From a checkpoint of a small class-conditioned image flow-matching model: 5.01M parameters, 195000 training examples.
Rows from block 7 of a small class-conditioned image flow-matching model, named by matrix and row number. Rows with one number belong to one channel. Each number is 128 + 24 x the weight over its row's rms, rounded and kept within 0 to 255. All counts start at 0. Numbers have three digits each.
After each channel's rows are labels from the 100 images, of 14848 (inputs lightly noised), where the channel reaches its highest value: "top examples" is what is common among them. Only what is clearly more common there than usual is listed. The data: made-up waving flags. In brackets: how many of the 100, against the usual share in percent.
# convs0: first 3x3 conv (model.decb.0.1.convs.0.weight, 128x128x3x3, each kernel summed), inputs 0-127
# convs1: second 3x3 conv (model.decb.0.1.convs.1.weight, 128x128x3x3, transposed, each kernel summed), outputs 0-127

convs0.12:140115111151138119125122129106130126126147146125144139121126139110104152094165121100160109161135142114129137121132134126098162056096103117051103121115167121133148112107132132157149137145059093120136130123097139150127122125154120145119119125106167107104091112115135157157149137151149031129128094094095146127100114110119082145140116130125155144143135139147152148139077150105133144095146
convs1.12:155118121131131146159127118120125172160137150101117101128147107160145103205110160144083142128107104126137115136106146089125128131126135133165103121146106110095126147134121134139120102113122071128142104118175078113139140082107171113134156118121096136172147145091140159138105116097092074165140140170132101115117117147083142103108136144159123087119142125122150153105126120187138124138136
top examples: ring (54 vs 7.6); circle (33 vs 7.5)

convs0.71:121142071108117123108096127167128155148134068135119123135152131143135160150122171140105160110125111110127142117122125107132113126152178104144155087173127141136100134087102126117087150124148150162122166141123142086128132089151111145136146181101119061139119113104101106126158174131118152116136132113095160102112152134140141157131094149162138111075151102126111096155140160131160132131145
convs1.71:166121097103169105170118083113126130114136167172186116123094144123106145143077156137101089152139116161124117097104158161159156152115166127105146163147142147123140112132134125093092118140136151141107102128142090124134142159130116103137151090144164154123096070110122087127138137115092130133123105141130108137142109099136143136114105087126141146138068122134164120108116141127122103078146
top examples: many stripes (83 vs 6.3)

convs0.8:158163132121140123121114149099140110115137169122122096106129107093099096140136119088135153126133109181151149129126129127092155090083136138074115134122137126147142135155150145164163131130086078136143130148132115123127139121121147153142129138119165122146129136128140150117127139127129000162135117129128125124142122122118124112129095123144111169152134139126120183147110113117130151127131
convs1.8:179139123101119122140134112148114104090095170166200123133130156126116155125119136140082103146144131101111094096125135163144177118129114133133133152140115178162164116134112102109113163161156177120105131126113118159134127146188106126122098124123173123122120113132108063164135110138080134146168098117167155132139115104153142129151130106109123126159137134146148101116137117121119139158159
top examples: many stripes (56 vs 6.3); ring (41 vs 7.6)

convs0.121:126147105108138140083149085100138150122130171122133140130118127147145130126100100138141133156152128111141096116130161157091094182126089136096118151121114097103163087133082106126155128097120128132085119120065116147136138085095122082060107128106166112122098128120152153143166124114118104095112088122114122108166142140152144128119153144144135111126148118124138137136165100155113095172099
convs1.121:152144144152075163135118155136127140173180122118123115168128117120179116117086119101137101115115127144110153150128111113118161078121118135106126117104132175150115157105129148156153172120131113094143129116195104131101121129120157148120158149134122157136121165138102151107138134166115151143092150200117121115097122103113144101134147199101131126145143125124137115141106160142145174114124
top examples: gear (56 vs 7.3)

convs0.36:104134115100134134141125103134137123129148136091091114123132130131139104070099123155150148138131127157124120133131088154146126136145130136123173137105118156170110098084112113110136117113133132054142134148110116136112122079136121078099056057111101127126108097131115163156161119159130170183118116103159096140127087139149129130125132145110092122151136117117103128139108154128145100171117
convs1.36:097142159145118109126159127082137149134149102114090162125133118111180103159141149143126096098101162108120164134157146126103104111188119138133123109114101123132118140154140147145150110127099074110158103141178128108088122106050141104118159109141121136112142181120109152099075130148152076148155140123095138123110121131092122130133104154147134129156132130132090119121163113147138145134137
top examples: star (92 vs 7.7)

convs0.56:144134124144141118134152115118111093156134154095094148148108138122168156150132121102128117128142126125137157113127121156099113119128101109068103127158060135134177134107148113146157170114139124133113079100095134112110095119109142123109101142098196110106099093115107153115159152143101119148135091094112123093127119107123126119133102105142139109107058142148137112167135179168129118154125
convs1.56:071147161148111130155109134083141142149177124133124095145107140136152083124158132136129174130103145168126080143143153105111126110108136118142152064123158134149108152132095130151163065150089143102133182151148125163108144085139095134091124128107097112145143168125103134148104109128178115134108117174126141142130112137132127152126110146116108117157134136127125159158097108142119141145154
top examples: ring (52 vs 7.6); two vertical bands (34 vs 6.5)

convs0.88:120129144114122120150104098114119107110105141140125113120117146141102109137100124148116138116151153128139121138116049123169123110108080087147106144130113121132135119142154158104124111154105130068122092171113089132170136093128124119011127124097129109115088081108138115144111141149130146097117128142130129099135119129127110152132134120121090121147103114129117126091112144178130105167103
convs1.88:091124139126069121126167120073139116154099053129093123133137124153173097119140123139155120122070114097077144146106164080096106118119117113126116102133096161145147169113113093138138089129132082127118138097176136130081136133137146119136142108102090123138149153105118168156118137151146109125113141111134163105131150128105140097132142154147142119126144108111117158145161145145158137118141
top examples: star (78 vs 7.7)

convs0.17:160147123144112097108122121085112143173108142115090156122090124100156115106118132120129104142161123085137141106036136117132119102143112155109113141128131132096126136128129146121114122096065119071124094077143113120103128166109159142096131096146126116097140134100106107118079113099114134093128121105141119100118124136132134117112103099146161116115127148115138144076154119178104085123124
convs1.17:120116135117121133114118162178130154138141106141110151134138079185131151123139111139155113109121121126098172128169117086144077127130156107146152110144141089099105101105107126139112115139116134136155088152106109125111110070161118122139134152119136146158094128124167076122109133146079070086123113123110090175091140118133113130119155153128137138087119134103092142143137134146141188109124
top examples: quarters (32 vs 6.5)

convs0.91:122123110131114118094150073127135157118134132147167068113099124102092143057124164160110119138172187135115137128136142122185118138063143169153114135132109139123132115101151175117117117132123107126139156110130143123153114087145123112081109143119124115127089135081096121115126136143140142111119139148100138081116139113152133160141149139094158117083136123119159113080106149127124121125144
convs1.91:101138097106128136113104164147120112175130138114153144149158170129175088190088102115103119128112076161118098090122122138116107112125111140068150122116165101126134134142113106129107149128145120156133109117126169077135123151150109136161122135140167106130126084145114150146149108124094077139127118137180106116163118163109135106158120109161152132123120137106148160144146110090121165117105
top examples: flower (55 vs 7.4); star (38 vs 7.7)

convs0.89:070091158114132159083159131111100135175090143134148123092136160158096085119174126108171112122146135109108109127121134113144123162104102119169128120136128098138132140112143182118113115112089117127131149189082099126130122077124144115123127116158147119107153153101117132118175095091079123116119135123108106112142126083115108117064132107126110150113134115141123143133107136126159146112124
convs1.89:146125110107130063122129082104147114131110108119157116121156095167124123137155135180154110112132105144125107175137154124082118088108118110061122123116106152125123117123112076176129097162122127119142158110145139151098133137113143101138091106127114110151086086142157114134103133146146109110192103128148148135137083131096132108146106116151153122146119105131117116096164169093136107144123
top examples: gear (75 vs 7.3); black (46 vs 22.8)

convs0.102:146147136137142139112160142117138145132087136108097120121119046099138076162109094118113127128130129131117093156149136104107120081069091116104148138131107059131132102145121157147152119146139138104117095176144083098092115137108154122087107137118109142149128141131112126145114126136129062130117125144133113150119093112104111143126148115156070122129098112112079123113128107120163120143123
convs1.102:152110123086149100146101082084152100110124096092150122115143200169128130125145118188135144138162121153156093122100151120118076144152137115132127149106107191144105135123115109084125107157141085071114120079139119119141138068148128127109135097126136122110137119119139118115132145099144130142112113111115119073124123115109122125109103125131129152147116104110166119114143134110162085132121
top examples: flower (70 vs 7.4); star (30 vs 7.7)

convs0.90:152139139102153139148110099102143104121131138130129101113119116138128114114131118098107151116141076100142120153117107123112127085140119121149111141114114135111163138123140055132135119117113111134124099171046075104115065124119137136103100130121122131093130113131113112085141125120064136131127100146119142093143134130141150145121109063158102150107070116106143159138118087104098123161118
convs1.90:114134141122076105110105157136118099100132106144074103094094105114148097139100113097124132120098123138181113122146149145149126139149141117130157074077121128149121125153133099138151119119114101131115151135187124104145131098113097150082147119103146116163099132161134153134107115086089096127100124128114129128077093119149103107117141132062137150146141154091095137157149089132114117137114
top examples: many stripes (45 vs 6.3)

convs0.101:143129118134092140098135124095146098146098110121123157139124057134115129146090159128144112121119107137150152141136120142127114107120153163098111137130144119119107088144149136136115116118048121118119092157113086153149139109092152126028138139101152128106137124113125141136060146119122079110109158138120132144166092152131120137132157136132135134120102103099136143085111114136165104112116
convs1.101:183108121096167120134119117128128139082130150114166106108130204130096098189129118141125138128144106153147057138094158133120166128137148146126146203111130103194135119138143128102111097119145112124132141117104157094138095122140098115155113100142140142116108125127114150163152092114118101116136115126167112132107141164131141112157091118126101119149117136109156113162121150123141121106122
top examples: flower (57 vs 7.4); star (43 vs 7.7)

convs0.113:125117109113139159119139115119118105112140176152108125120086120103110126113118135143120148164176114124147134144064144152114115142107125102147138145137081122109137143106135125160134096143144123165122094126084110091112058115124158126115124143147092131107121118110107147086130119106105155127129114135147109111127099109099130095127111042168137089120080124141101149168121135144141096169169
convs1.113:090141164127073062148169131089168121158121076108151099128114146127128138129127113141125123133112136136115122123125106104120181104132121139146092120100172105090129163151134107097114168116119099096130096102159123147122104099132151139149141106154121136143135162147140079144147131130125083094116178159136161119120122113088157144134124146114121117121115117123167101120092150067120108138112
top examples: many stripes (31 vs 6.3)

convs0.78:108118107124148132150090109105131133113116107110146130117104101129129094042135104129144148135150153134145156117098105115142128156095115172151124133104123127134120136113153076154138113110127129096124148104147114134085135097171095133123121122130088122111116132110123166117146089138126131119137124043102098160124124107155155103122129124150111141110119112110133118162127163150035098154115
convs1.78:152121128112139118129155150118133127109153167151182137075148135125113133163073103144101106124149113130152102148165140148119126144172153142134128142131147095142110146146128147103125164139117106153146090156099139106142110137086140108129121125163166135146136147111110057137096121143089149167143150157155124110150142162102117131137115099137169135131113142141141081104182083108110170095121
top examples: many stripes (48 vs 6.3); saltire (35 vs 6.7)

convs0.112:135102120124124122144103148123122154135149161122098163102162066139138132142093142091142112135136051112160129152105130151113114156079136147152147127144126141118128132150132127134122108150099117097124130165134108168102142139131138154149132112093121126127117124139151125125128093118096120121111135186144065064170125132094142122091118115148105162092134143115085097088118171115152129088116
convs1.112:130137149110155129119103143082154165121124123112137112150101120149143124122127157107168110114112143115121161179160136091058200115139151135146167149165107128116127145129146142104181137131152145139111120161123135139122111085070138094132128117138098092155162184124122159130133128118116168121164144122099152124105097137160128142162111106124136120111135101151130136160121155148118179140110
top examples: ring (27 vs 7.6)

convs0.39:134117139146134104120128075128098148181110126132128125111117125126153131170133105114119147140151143164132151124128058095140126128112113131119133115116105117112118124142039125102134129139123167074129102098145099140111134165090123120108128163084070176103135098160095103123089070132113117116124132074131138144127084147147106120126112136135124137144123120137136112129157161115129089131142
convs1.39:057141150123106152110141127113136127145135108115080148143160090116167135116127139113152084145080141104120146120135151087125119138139123131153095101120103107108130118105124151163140128149083099116125168109180110106117168118128144139118126106125086103132105173122150141096132109121130088083121125140127121158136155044075124134123131165094116125122112137132078162116126118135149112125121
top examples: star (58 vs 7.7); rhombus (32 vs 7.2)

convs0.126:139134126158150164148123134122152103109125134146148055101100086125121099150132076151135151114114114156148106163116033138125137132105155143123137131111141148158115124088126097149161126132169119160126179182119123143149126101129117157133127141152148142123108155137094163140119133136083110145140135126118127097135096118123106131119133126140108181162138119125096140143082114097139178132118
convs1.126:095112127122088131146127104116131140161106108127094138144117125065160122074146156128188137148112127115121132115080168159129096132133124125138137082120113143117148132133115176154124110149118105096136105082177142160125120162141127112140123163105127126139175110102161173158117123129182129123129135117117173141124128087141139133136139136138107106108163123165114152084172138175130132109157
top examples: ring (68 vs 7.6); triangle at the hoist (47 vs 6.4)

convs0.70:125111154108134130128144140180158156166114068133106130154113084166143145107143147135141128118095145116126111103104117124113105148100147131147115087065135098116102132108127092106041157135140155101106144110136139143145114142115144150115131125184116172143131138133125128122139132179146157113157104140111138123138110154131141144109175137109071121102102118128189121155123142121134119101136
convs1.70:133131123122103164116110128085127121081144155148175168089143161085115152141125106133150164123150096108101133165133129184168133147185159147130131156134134132178122113151123125141155113123119145160139159143084120132096105151128115107137103142118146137137139128153096165154115120124104183127078118095123104092147141100167108124138123089134145148154184138133095109121153108118148136139138
top examples: star (49 vs 7.7); circle (45 vs 7.5)

convs0.54:123124137151183105136122139079115106151122134094170117124117115068121137062175104081147137141113132115151128125133111111111107131112115109127093134130139123137081115125117135129146111128092109143104131116153099114168125148115153159096111138067124144107165117170129138097098119122115123118141155103079133129125083140166092124125107113145110116178126116142126162082123139102098154171113
convs1.54:171159129140129139146106132151141139083119169148130141119139151173135137146087131162125126095182104144147089100128134152144128139119135135111144146123118125142151137134136122117087155162176177129112116125078131119152133126141105131156154115146203120137124139147090066157127109129116157162138115098161151094082129173079131103112126134144133135108158132139134063141120121105135117123124
top examples: star (74 vs 7.7)

convs0.73:144137136150141121144162085049127089131121174128172128124105123117104138142141143135137122141166139093130116102135125117114128129117128148174128131153116135138140102161152113149114117120062078157133089130129146127140115162107120135106120096058110101154136153142161167126101177152169112139145115091139124154109133140093115144135124117151136123167166166140134135148118173134090119155118
convs1.73:127121139129102119118100141158143139094148132127182093111138114108156122155139124118119113128098111178146086134148093133143136149120138119113124176137154154147161133158139134145133157114157192175159176128066133116140181129169109103131138139170133130103125094125098099144156136115097149126106121142164109098151125139155116111176150111136134098099100138148153175151142115114135136084129
top examples: triangle at the hoist (48 vs 6.4); saltire (31 vs 6.7)

convs0.23:186101099129099137102082077106113128151129116123123143154090159141153139090168122129129119133114117094112132149149127109083130114107118133148156125138115148145144107113120124125130127113172141158107146107120147124129130183198150127073124126121115144135093131085133110129086126083133085144139111105111106115121134135136168149131072138106102127072128121103157113149136126112084098160111
convs1.23:172132133116155106173151134107132138122145155152111088122105151146103129095105120132116148126163126139110147115121117121167149122143159104113131154161172133088132156121140179144111169142141109071124096141143106114133106130108111115133128122099187075121124145157146131103124105177109113105154108095122139087117164144086137121138102089157111128178085117154130082108128098116119160141124
top examples: star (98 vs 7.7)